config.toml
nesterov = false
grad_clip = 5.0
weight_decay = 0.02
Rows from block 5 of a small multi-label image tagger, named by matrix and row number. Each number is 50 + 15 x the weight over its row's rms, rounded and kept within 0 to 99. All counts start at 0. After the name is the row's rms in percent of the matrix's.
After each channel's rows are labels from the 100 images, of 14848, where the channel reaches its highest value: "lies over" is the class under the peak. Only what is clearly more common there than usual is listed. The data: simulated grey scan slices of phantoms with and without marks.
# c30: last pointwise conv (model.blocks.5.c3.0.weight, 192x192x1x1), inputs 64-127

c30.25 095:37 82 57 61 53 69 67 54 47 25 82 34 30 67 37 67 22 45 52 51 61 22 69 50 43 51 81 68 76 45 48 62 37 45 59 60 45 59 35 27 60 55 21 58 39 42 43 95 68 29 75 47 23 63 54 75 67 39 69 48 27 54 99 59
lies over: soft tissue

c30.42 103:36 52 43 77 60 99 99 48 34 75 53 77 45 77 64 48 48 62 37 68 99 35 17 63 55 52 66 47 61 31 74 48 48 43 48 81 19 52 46 33 63 69 62 47 58 33 57 81 26 47 55 47 45 48 70 63 50 44 60 46 24 59 46 42
lies over: air

c30.6 091:35 23 35 40 63 22 85 44 36 51 51 40 43 37 49 50 59 43 21 41 36 54 40 52 47 59 39 49 43 47 40 48 49 65 80 69 52 77 23 53 36 48 72 48 44 51 61 86 36 60 35 31 52 60 69 62 41 73 63 43 42 23 26 76
lies over: air

c30.133 112:57 76 38 45 42 60 74 63 34 47 30 51 62 43 50 30 36 61 40 21 59 73 69 53 47 61 54 38 48 48 53 29 57 70 56 36 36 55 73 39 47 57 61 61 39 21 93 35 50 42 55 78 26 92 60 55 45 46 40 30 63 52 32 66
lies over: lung or cavity

c30.149 113:52 69 41 48 39 52 46 49 64 52 59 55 77 39 37 65 63 57 54 38 54 20 57 43 35 59 24 37 18 21 48 41 36 20 70 69 43 63 25 41 24 38 44 50 53 61 44 58 33 39 75 45 53 27 41 52 75 48 74 51 75 39 28 67
lies over: bone

c30.57 102:26 40 54 44 58 46 41 42 37 42 29 62 57 58 43 51 43 61 50 26 40 30 52 52 54 57 43 54 57 43 51 27 58 60 48 33 44 75 45 59 27 52 29 53 43 58 68 46 52 51 42 65 79 60 79 53 45 57 42 57 74 50 37 84
lies over: organ

c30.78 102:58 56 74 31 34 57 47 42 35 43 52 63 06 40 57 49 68 73 35 61 41 51 58 66 41 60 58 48 70 47 40 54 46 62 28 74 53 57 37 25 36 54 52 46 76 58 63 43 47 77 44 51 59 44 48 50 67 54 65 44 65 73 61 47
lies over: organ; bone

c30.63 090:59 41 54 79 48 75 54 31 49 50 54 57 68 53 34 33 69 63 69 19 56 43 65 53 40 65 52 36 16 71 27 36 47 63 32 32 31 66 42 51 65 50 51 26 14 37 27 32 32 14 38 62 48 62 83 92 45 57 47 58 70 56 57 55
lies over: organ

c30.189 090:40 33 60 54 47 53 38 56 40 39 74 43 81 44 36 36 39 65 61 85 47 48 52 75 60 48 70 29 71 69 12 40 59 62 19 35 63 26 32 37 26 36 61 36 52 51 41 50 37 39 46 56 30 36 57 42 46 28 23 54 47 73 39 55
lies over: lung or cavity; organ

c30.76 095:56 69 92 53 16 72 96 42 46 57 47 41 54 48 56 86 33 38 30 36 45 46 31 55 49 36 90 62 57 29 34 65 70 27 41 49 53 47 46 45 55 38 44 43 71 41 42 59 42 40 30 37 61 72 37 25 49 44 63 41 53 58 65 47
lies over: air

c30.35 109:37 65 26 56 54 64 36 48 78 36 52 51 69 36 23 21 64 58 54 39 39 62 46 51 38 44 59 50 29 45 38 56 52 33 50 27 56 51 57 41 55 97 27 45 53 32 48 50 57 43 55 37 77 58 51 55 42 46 42 37 65 46 24 30
lies over: lung or cavity; organ

c30.111 105:80 41 52 42 43 25 38 34 30 49 70 56 40 63 75 39 50 51 44 43 35 84 50 59 49 44 69 43 25 47 61 25 61 42 50 25 63 33 51 52 29 72 63 75 62 44 68 50 40 61 47 63 41 28 42 30 18 48 26 53 47 61 32 41
lies over: lung or cavity; organ

c30.75 095:54 48 56 55 72 66 46 56 40 73 37 73 53 61 50 27 61 58 52 46 57 52 54 62 60 72 46 45 96 43 43 38 56 56 72 31 58 38 46 58 48 48 44 43 54 38 53 77 51 28 46 49 43 44 37 43 44 20 51 46 65 52 74 58
lies over: bone

c30.43 100:35 17 43 44 62 54 35 57 36 34 60 72 30 25 17 49 56 90 60 27 34 40 62 52 44 48 50 43 39 57 46 65 42 55 30 45 39 56 72 50 51 29 62 36 42 46 64 68 37 54 21 39 59 55 58 40 63 20 64 38 34 79 36 33
lies over: organ

c30.34 102:40 76 61 35 44 25 44 69 58 56 27 48 45 12 27 36 65 73 63 69 64 39 37 38 46 57 42 59 61 59 65 65 49 41 41 41 55 53 15 42 48 43 85 65 43 55 50 40 58 21 15 45 74 44 47 57 33 36 62 49 70 29 44 57
lies over: air

c30.101 099:38 48 27 37 53 39 63 43 42 35 46 34 28 41 61 78 44 46 79 52 55 62 62 43 49 48 75 37 68 70 28 55 61 24 61 54 36 51 54 40 62 51 80 26 46 70 58 79 73 62 22 42 45 35 63 38 39 36 53 55 51 42 55 30
lies over: bone

c30.120 099:31 42 47 56 67 42 82 53 45 97 58 63 37 69 46 63 56 48 61 73 65 44 56 54 68 99 48 55 81 50 57 42 37 58 74 72 49 66 25 40 56 20 73 58 52 39 47 68 26 68 33 46 51 26 51 62 42 54 70 50 55 44 61 41
lies over: mark

c30.103 093:22 58 30 44 76 63 92 36 42 47 41 66 61 49 33 50 49 64 77 35 66 47 41 58 63 46 30 37 50 23 81 56 59 25 24 72 31 40 64 29 39 69 54 57 73 38 67 55 57 55 46 52 36 49 16 35 70 47 48 25 55 41 33 33
lies over: air

c30.11 092:48 38 59 16 47 61 52 53 59 31 42 13 65 50 80 64 60 50 39 61 52 54 44 53 44 22 71 50 46 32 51 59 70 43 56 53 48 19 46 22 39 19 29 64 39 62 26 53 51 56 50 52 43 61 28 46 30 25 43 39 45 68 85 50
lies over: organ; soft tissue

c30.165 106:38 41 58 40 57 44 58 36 55 64 63 74 41 35 47 57 40 49 26 45 49 45 47 65 57 71 75 65 58 40 60 35 65 40 31 38 54 43 61 41 60 93 52 43 54 62 63 52 59 61 69 69 63 37 25 59 72 66 63 44 66 48 37 21
lies over: lung or cavity; mark

c30.80 109:59 48 60 50 64 52 47 58 57 44 61 60 51 31 72 69 60 23 84 66 42 89 43 44 50 83 71 33 84 57 36 14 58 37 46 49 67 54 48 47 55 59 43 51 79 70 52 48 41 51 34 64 42 62 29 53 44 33 65 49 25 55 56 36
lies over: bone

c30.87 094:36 47 45 46 49 31 39 65 30 35 60 52 56 75 40 44 55 61 52 58 20 68 54 37 49 69 44 65 33 44 53 62 43 42 76 32 61 53 40 24 50 45 39 70 34 43 53 40 40 48 67 63 65 39 47 21 30 37 47 50 53 60 39 50
lies over: bone

c30.38 091:47 22 57 57 60 55 21 59 50 48 30 34 50 50 45 72 31 49 19 57 71 83 93 67 44 54 90 50 26 36 55 44 35 62 37 44 61 17 75 25 57 63 92 37 48 78 76 44 58 64 40 59 44 63 63 53 41 45 49 46 44 45 42 55
lies over: air

c30.3 099:55 64 59 50 29 39 32 53 60 63 79 35 58 25 38 56 42 70 58 58 61 42 53 59 41 78 30 77 42 70 49 69 75 51 40 51 42 39 58 47 42 50 61 75 75 32 30 64 39 67 63 61 66 39 72 59 52 44 72 66 41 55 67 46
lies over: bone

c30.128 096:53 40 54 50 38 99 99 57 54 53 52 63 35 27 41 36 53 25 51 38 52 69 76 64 63 48 56 32 67 76 47 55 61 42 50 49 54 35 53 52 41 18 54 52 35 54 64 48 58 32 52 48 49 47 57 48 49 43 36 59 48 46 48 63
lies over: air

c30.92 105:41 39 48 56 67 45 44 69 49 66 72 49 35 58 67 51 33 71 27 62 50 63 35 43 48 59 47 41 11 55 64 40 30 22 49 28 44 56 44 20 28 51 29 40 45 59 58 59 22 62 28 56 39 35 65 61 70 47 54 52 31 48 75 71
lies over: air

c30.122 104:51 41 55 36 15 41 45 67 48 70 76 64 52 76 37 60 54 66 45 50 47 69 49 34 57 49 48 26 24 43 62 52 49 44 51 37 68 56 40 82 93 66 48 54 46 40 23 50 68 38 72 61 53 43 35 56 50 36 28 45 39 43 59 49
lies over: bone

c30.94 094:53 28 50 32 32 50 61 65 36 32 41 41 36 67 40 37 66 77 62 60 55 41 49 44 49 49 35 51 51 55 77 36 34 80 43 64 38 40 17 37 66 53 38 56 62 43 41 55 72 17 69 33 36 67 27 53 24 35 35 18 53 88 50 52
lies over: bone

c30.65 088:74 24 66 49 42 69 61 28 55 59 37 54 59 65 45 56 72 46 48 48 39 34 61 43 19 16 51 83 34 45 77 21 57 39 73 27 38 49 53 32 46 35 66 29 37 62 46 49 71 33 65 63 69 42 44 59 59 26 58 26 55 49 40 40
lies over: organ

c30.82 099:48 41 44 58 24 31 36 43 46 53 67 86 31 62 37 56 45 41 44 46 33 39 83 57 63 48 81 57 41 42 47 40 59 44 26 52 45 45 48 76 62 51 75 83 17 64 48 40 61 84 77 65 59 80 52 53 46 61 47 34 51 59 56 49
lies over: air

c30.62 104:46 72 78 46 20 34 48 69 65 70 70 46 42 40 60 54 65 43 59 39 33 45 49 40 51 36 40 36 59 19 39 47 57 42 64 35 40 47 39 84 56 34 35 48 41 66 40 39 48 70 61 66 53 57 28 54 23 33 54 68 71 50 22 44
lies over: mark

c30.53 109:64 29 69 49 32 55 42 81 26 61 44 26 52 38 35 54 39 50 62 29 63 58 60 34 50 34 34 61 81 29 52 45 50 43 30 40 60 44 44 49 63 51 67 49 32 78 63 27 54 61 55 42 41 57 49 37 58 44 47 35 43 46 53 59
lies over: bone

c30.178 110:49 67 21 31 70 49 31 52 24 33 50 46 66 47 50 47 34 39 31 56 44 46 53 27 28 29 60 44 45 27 36 61 52 57 66 63 28 39 19 33 61 43 86 82 29 35 30 60 42 43 38 50 20 61 50 36 43 36 46 54 36 35 37 37
lies over: soft tissue

c30.184 109:66 66 43 46 49 45 47 56 45 44 72 44 42 40 47 37 35 32 26 43 47 94 62 52 40 46 68 54 48 74 53 61 17 56 43 43 41 36 61 07 56 55 51 64 28 31 37 61 49 43 54 36 59 52 66 50 32 35 20 60 24 66 70 11
lies over: bone

c30.4 099:52 85 35 61 54 65 20 73 27 19 57 59 50 61 38 81 44 46 46 50 28 60 51 28 71 68 54 50 45 25 46 46 26 34 34 50 58 49 35 51 49 64 25 44 64 51 39 40 42 52 58 46 61 66 52 36 40 60 22 43 49 20 11 67
lies over: mark

c30.152 102:32 33 32 51 66 43 35 39 51 33 62 73 36 48 44 55 36 27 60 53 51 53 31 44 63 42 38 42 13 50 49 48 68 63 55 34 41 43 52 49 29 47 49 27 29 48 69 48 44 51 55 46 74 64 48 32 61 33 44 36 49 30 66 47
lies over: air

c30.116 098:33 40 28 50 62 49 33 22 64 53 36 30 32 30 32 54 57 27 27 60 58 20 43 42 36 51 69 27 26 53 51 47 84 53 68 46 41 82 27 37 26 57 41 36 58 41 77 56 52 51 58 56 62 53 69 38 45 72 53 64 44 19 72 16
lies over: lung or cavity

c30.74 106:65 42 76 40 49 32 33 39 45 71 51 48 41 67 64 53 49 46 92 04 35 49 70 45 54 48 30 67 82 39 38 62 65 64 45 61 69 36 58 57 58 42 47 45 22 59 80 42 52 67 51 39 66 65 36 53 40 77 51 37 53 70 48 61
lies over: mark

c30.93 109:46 57 62 46 56 49 58 32 56 51 45 31 60 36 31 41 46 60 34 37 28 27 62 52 56 51 70 71 59 52 63 60 32 59 55 43 61 85 74 77 44 56 66 42 48 55 39 55 44 20 60 57 48 45 34 68 27 61 42 51 49 67 49 50
lies over: organ

c30.36 092:45 32 58 69 70 55 99 41 56 35 49 50 60 58 15 66 25 48 35 83 61 73 72 68 39 36 61 46 49 46 65 62 51 73 84 48 70 40 46 46 39 57 41 55 43 51 49 65 49 29 59 57 66 71 40 43 47 51 74 48 51 77 60 53
lies over: bone

c30.151 111:56 39 34 76 50 93 00 40 53 55 39 28 70 58 42 80 30 64 37 73 79 51 56 48 25 83 63 29 22 49 37 40 50 46 37 54 48 59 67 45 47 46 56 54 23 55 51 58 45 42 50 27 53 51 52 46 65 41 61 42 50 63 62 51
lies over: air

c30.154 093:54 54 58 35 33 44 34 49 54 53 33 52 57 59 60 47 63 73 48 44 46 48 41 54 64 45 73 65 47 63 77 76 33 28 59 50 55 39 20 47 35 38 35 79 35 59 50 37 30 45 85 54 35 37 51 32 56 51 53 59 37 55 41 43
lies over: organ

c30.146 097:60 42 42 54 69 42 37 49 37 66 55 48 58 69 31 48 47 48 71 43 48 59 48 59 74 50 39 33 63 75 53 44 43 56 42 58 45 55 31 45 77 47 45 12 25 57 46 38 48 25 46 54 31 47 46 41 35 37 23 58 43 54 35 65
lies over: soft tissue

c30.67 112:63 55 53 37 48 32 39 62 56 53 57 63 13 65 61 38 50 72 69 75 71 54 47 45 43 42 50 72 32 38 62 74 66 51 60 48 33 78 62 36 62 55 66 61 70 55 64 60 43 55 56 36 65 25 64 36 50 52 74 38 33 77 70 21
lies over: organ

c30.127 102:48 27 50 57 47 48 44 59 53 63 83 54 50 33 45 51 84 51 63 32 57 64 58 52 39 67 62 67 18 73 66 53 61 34 51 49 64 42 29 55 43 71 29 62 63 67 34 52 56 58 07 58 23 43 52 48 36 35 30 64 60 30 38 30
lies over: lung or cavity

c30.166 106:60 48 56 56 39 76 37 42 30 48 26 88 37 31 28 41 45 43 27 63 60 51 36 44 50 52 31 64 45 49 48 42 64 71 77 26 52 44 13 30 45 45 41 40 47 34 60 56 59 47 64 81 45 88 41 91 65 57 85 40 55 83 47 42
lies over: mark

c30.183 080:48 47 50 66 62 99 63 53 44 62 30 43 39 70 19 57 50 58 46 57 48 32 26 64 89 48 65 61 50 44 67 55 38 54 37 43 63 47 31 63 51 42 62 46 61 52 24 58 61 62 56 47 25 47 33 46 47 43 48 47 60 56 71 73
lies over: organ

c30.158 093:76 18 53 55 44 56 55 49 67 25 55 56 38 34 61 41 47 37 66 40 40 67 62 29 50 33 37 57 53 36 49 39 69 35 77 40 39 41 45 57 56 41 81 33 54 42 64 64 36 70 44 36 89 23 78 44 47 40 36 33 56 54 42 67
lies over: bone

c30.109 108:39 39 53 49 55 29 55 44 26 54 55 77 35 40 77 60 32 54 33 43 42 48 58 59 67 58 67 25 30 73 45 60 54 31 53 43 47 77 34 76 58 32 55 40 32 48 58 51 17 59 56 46 54 37 62 29 43 49 37 42 64 86 51 55
lies over: organ

c30.129 094:75 34 69 25 46 31 99 42 51 70 64 59 52 68 59 73 40 83 52 57 67 43 49 77 89 57 38 57 56 59 60 58 45 50 33 51 62 63 58 43 36 60 43 71 41 48 62 57 54 34 54 21 36 62 72 38 53 48 57 42 45 33 56 64
lies over: air

c30.160 089:56 68 57 46 29 47 66 85 36 56 52 48 51 65 62 27 61 50 52 50 37 76 57 50 51 52 39 85 61 38 79 38 47 55 69 38 52 48 29 54 49 61 39 46 16 67 58 53 52 49 44 44 63 36 45 40 60 45 38 44 50 52 67 61
lies over: bone; soft tissue

c30.85 098:58 57 56 61 40 77 38 62 54 33 57 72 45 48 60 47 34 72 26 44 88 50 56 62 50 37 55 42 45 53 53 70 48 45 32 47 50 49 52 42 57 66 49 47 40 35 43 68 46 58 73 70 41 49 55 46 84 46 60 56 49 78 34 51
lies over: air

c30.91 103:44 68 72 38 68 45 38 37 50 42 53 47 45 61 75 40 79 55 72 35 51 83 57 70 80 32 43 53 62 45 54 53 67 46 64 59 49 68 43 45 51 44 76 39 53 70 45 84 47 37 62 72 57 56 40 35 51 22 77 70 37 67 37 40
lies over: bone

c30.134 082:57 73 67 80 33 78 21 38 57 67 58 52 70 68 23 60 57 43 45 44 37 62 42 63 53 69 42 34 29 62 67 56 40 55 49 29 69 51 63 35 32 50 35 65 41 47 41 38 52 50 64 31 56 28 62 77 39 35 47 67 66 57 54 46
lies over: organ

c30.179 110:67 30 73 29 48 54 46 41 55 42 55 28 44 57 60 59 60 18 46 23 46 55 58 18 37 49 74 46 51 27 53 63 70 81 82 60 55 51 52 86 54 53 66 27 48 73 63 31 45 44 69 53 40 34 43 45 69 54 77 40 42 85 32 69
lies over: bone

c30.140 103:49 45 54 43 61 34 54 68 52 46 49 43 34 41 40 45 46 37 39 41 46 50 49 22 47 34 54 45 89 45 49 60 37 74 21 39 57 20 58 62 40 49 66 33 51 26 63 48 52 76 52 29 53 78 45 54 39 43 35 16 30 67 11 80
lies over: lung or cavity

c30.141 105:62 57 49 55 39 73 55 51 51 61 32 29 12 79 41 69 39 64 69 47 61 62 78 60 65 72 21 56 51 39 56 55 68 51 47 65 35 61 50 29 55 48 38 66 52 71 48 48 49 49 83 67 61 42 39 47 28 64 61 50 47 45 41 59
lies over: mark

c30.55 107:86 60 34 33 41 50 45 50 19 32 50 45 13 38 56 70 58 51 65 64 35 70 43 38 61 36 57 43 35 56 62 43 29 41 64 59 43 47 48 53 58 46 50 46 27 38 29 81 56 58 22 58 43 46 68 41 31 47 54 26 43 49 80 31
lies over: soft tissue; bone

c30.168 102:34 39 54 58 23 34 53 45 25 51 52 38 50 32 35 35 54 68 43 40 58 49 53 42 46 49 58 46 99 37 78 65 44 33 44 30 51 38 40 45 43 17 34 53 59 41 54 58 33 67 33 56 36 56 53 45 33 53 41 44 32 53 50 51
lies over: lung or cavity

c30.21 109:40 41 38 54 56 54 76 59 27 48 35 80 42 59 56 41 45 44 37 47 81 47 29 41 43 67 45 27 42 49 31 58 73 77 48 47 56 61 40 39 43 49 27 51 77 44 64 39 49 38 46 37 29 35 23 24 74 52 26 52 73 39 53 41
lies over: air

c30.164 095:54 25 35 62 80 50 60 55 45 85 38 25 58 33 37 40 29 42 63 35 49 55 57 63 69 65 58 38 53 51 65 57 55 57 51 46 37 49 45 52 57 45 58 68 44 46 70 40 52 44 81 40 34 63 71 60 60 50 67 44 54 41 45 36
lies over: mark

c30.98 090:40 29 33 49 58 46 57 26 62 54 51 50 55 35 27 30 55 53 66 70 65 49 79 54 56 51 34 48 39 54 69 47 75 56 44 35 38 86 52 30 45 42 48 74 78 43 42 56 44 29 75 25 43 63 62 39 69 99 60 46 56 48 44 25
lies over: air

c30.50 096:56 53 58 53 45 41 64 67 50 62 78 51 40 61 36 26 82 48 38 37 40 45 54 49 55 51 45 68 42 34 44 78 38 37 48 51 27 38 50 14 10 63 36 54 56 61 54 35 36 14 48 42 32 41 55 40 55 54 34 39 45 49 66 64
lies over: organ

c30.174 105:31 45 41 53 70 49 49 42 39 60 45 78 54 43 71 53 52 15 62 49 84 63 38 67 62 57 41 61 33 50 76 32 79 33 99 57 30 47 52 97 39 37 75 59 48 47 59 56 46 40 71 40 43 40 68 13 33 52 52 46 46 30 70 22
lies over: air

c30.130 091:50 40 32 76 49 59 77 70 43 55 24 44 29 42 43 32 55 47 53 24 38 63 49 37 43 55 09 54 41 72 79 52 57 86 65 40 81 43 66 40 39 25 70 51 44 42 48 43 46 70 39 55 42 44 30 80 55 39 63 48 43 85 70 71
lies over: organ

c30.145 088:55 43 63 51 60 27 81 45 18 28 55 58 34 54 48 55 81 42 54 66 42 54 42 32 45 47 31 59 60 60 65 28 32 50 48 59 48 41 32 47 51 30 61 68 46 45 52 44 70 82 57 51 46 61 29 51 41 52 45 67 41 38 19 28
lies over: bone

c30.29 105:41 34 36 37 69 49 56 51 68 30 74 43 67 28 59 46 53 48 52 36 72 48 47 49 42 40 66 39 43 56 20 43 44 32 46 48 48 56 59 23 39 76 49 49 55 34 51 79 39 25 52 39 56 43 14 54 38 34 68 41 60 90 54 39
lies over: lung or cavity

c30.190 108:50 45 30 44 32 67 56 45 93 28 62 36 54 44 43 49 41 74 50 43 46 34 38 42 59 39 58 62 41 61 97 60 46 76 58 55 54 29 36 72 25 39 58 61 42 62 65 50 35 48 49 68 42 59 55 63 40 45 48 37 43 44 46 79
lies over: bone

c30.96 115:51 30 32 40 75 56 61 45 40 56 40 43 56 36 24 51 24 81 52 48 56 48 24 62 22 64 43 55 30 48 84 34 58 55 55 38 11 42 50 39 43 49 35 31 33 50 54 49 56 40 72 34 52 80 52 34 27 47 57 26 48 58 27 65
lies over: mark

c30.9 104:39 43 58 33 56 53 68 50 56 57 63 75 51 57 64 54 63 44 56 44 77 60 52 63 31 38 49 54 42 56 37 53 46 44 57 34 46 53 53 39 41 43 21 43 53 43 76 64 37 38 44 24 34 42 55 39 55 40 53 90 47 26 37 46
lies over: bone

c30.79 094:37 46 51 26 34 54 44 65 46 18 51 53 60 46 24 43 56 69 31 57 48 62 39 59 60 43 58 54 05 57 46 79 40 47 64 50 56 49 25 40 59 56 37 63 51 65 38 76 67 43 71 40 62 32 38 21 47 54 49 75 58 37 51 87
lies over: bone

c30.30 103:50 55 72 44 56 31 63 44 79 56 59 57 68 63 49 41 53 36 56 71 56 40 51 72 77 53 57 49 49 32 78 66 25 31 45 48 33 44 56 21 24 70 32 48 34 21 67 28 33 44 32 34 41 49 50 52 41 66 24 56 22 90 64 49
lies over: bone; mark

c30.182 101:63 50 49 52 50 44 46 51 49 39 41 67 34 45 47 24 73 44 60 66 57 76 39 69 72 61 23 74 44 26 62 58 52 59 21 69 60 45 36 29 79 54 55 61 34 79 41 58 38 51 34 73 53 50 52 36 30 45 51 59 44 60 41 51
lies over: bone

c30.70 090:55 63 39 62 57 43 66 48 47 30 22 49 36 26 28 83 57 55 03 56 62 35 38 49 36 40 50 57 44 70 54 62 12 42 45 55 11 70 33 74 26 52 50 76 30 38 40 65 39 33 33 48 30 47 70 49 35 64 48 53 62 36 51 33
lies over: air

c30.45 101:15 38 66 38 74 40 57 43 38 47 64 50 41 45 38 39 60 73 46 46 52 37 35 39 30 56 29 24 72 60 57 39 56 63 32 83 56 60 59 33 44 50 53 54 81 47 49 84 57 27 20 64 46 46 63 30 40 37 49 62 93 52 73 63
lies over: organ

c30.33 109:46 61 32 54 50 34 62 41 31 47 60 59 45 55 65 46 57 30 86 21 50 53 44 28 37 56 51 51 58 39 25 31 45 80 23 48 21 51 42 43 51 36 33 53 10 49 51 29 60 36 34 28 54 66 25 77 69 50 39 58 49 38 43 60
lies over: organ

c30.61 114:59 47 59 45 29 38 33 49 30 32 38 99 59 37 64 55 50 46 56 37 65 62 39 48 56 38 45 53 63 39 50 65 73 27 33 58 51 47 48 75 23 59 24 26 50 31 72 58 52 59 46 05 36 68 64 53 64 46 64 44 63 29 72 20
lies over: air

c30.90 100:43 29 58 58 56 46 66 50 43 49 41 37 45 47 40 58 47 15 54 57 52 82 71 64 43 47 43 85 14 52 55 42 53 47 44 49 40 35 17 55 63 32 50 61 33 51 31 45 65 26 42 37 87 42 67 38 51 46 67 59 44 50 48 48
lies over: bone

c30.8 109:58 80 41 45 37 57 34 66 29 29 51 45 46 42 11 34 40 60 37 43 54 63 46 33 49 59 19 62 20 64 73 27 40 58 52 40 63 58 63 38 42 18 51 70 31 32 53 51 49 29 61 54 64 35 58 47 54 53 79 37 22 41 36 51
lies over: mark

c30.7 086:50 54 47 13 50 65 64 62 33 61 41 45 46 76 53 69 74 40 36 61 76 32 34 44 58 57 57 24 40 30 59 55 46 70 48 53 42 44 21 51 51 31 56 61 48 30 43 48 49 40 32 76 48 52 60 57 45 50 38 41 57 49 71 66
lies over: air

c30.81 096:38 61 99 62 68 43 59 54 64 68 50 50 08 53 33 39 48 26 68 73 45 56 45 43 45 64 65 40 70 45 30 41 44 71 59 21 22 57 04 63 37 42 69 33 35 51 35 38 52 64 51 80 31 30 29 50 56 43 28 39 34 54 33 45
lies over: mark

c30.161 085:38 45 52 27 56 64 58 62 56 48 48 30 76 48 34 40 35 79 55 31 47 37 39 46 52 39 33 68 27 40 43 39 50 51 59 28 39 50 22 40 77 93 71 56 56 56 63 33 37 48 48 52 66 59 66 35 46 41 41 52 60 34 27 55
lies over: organ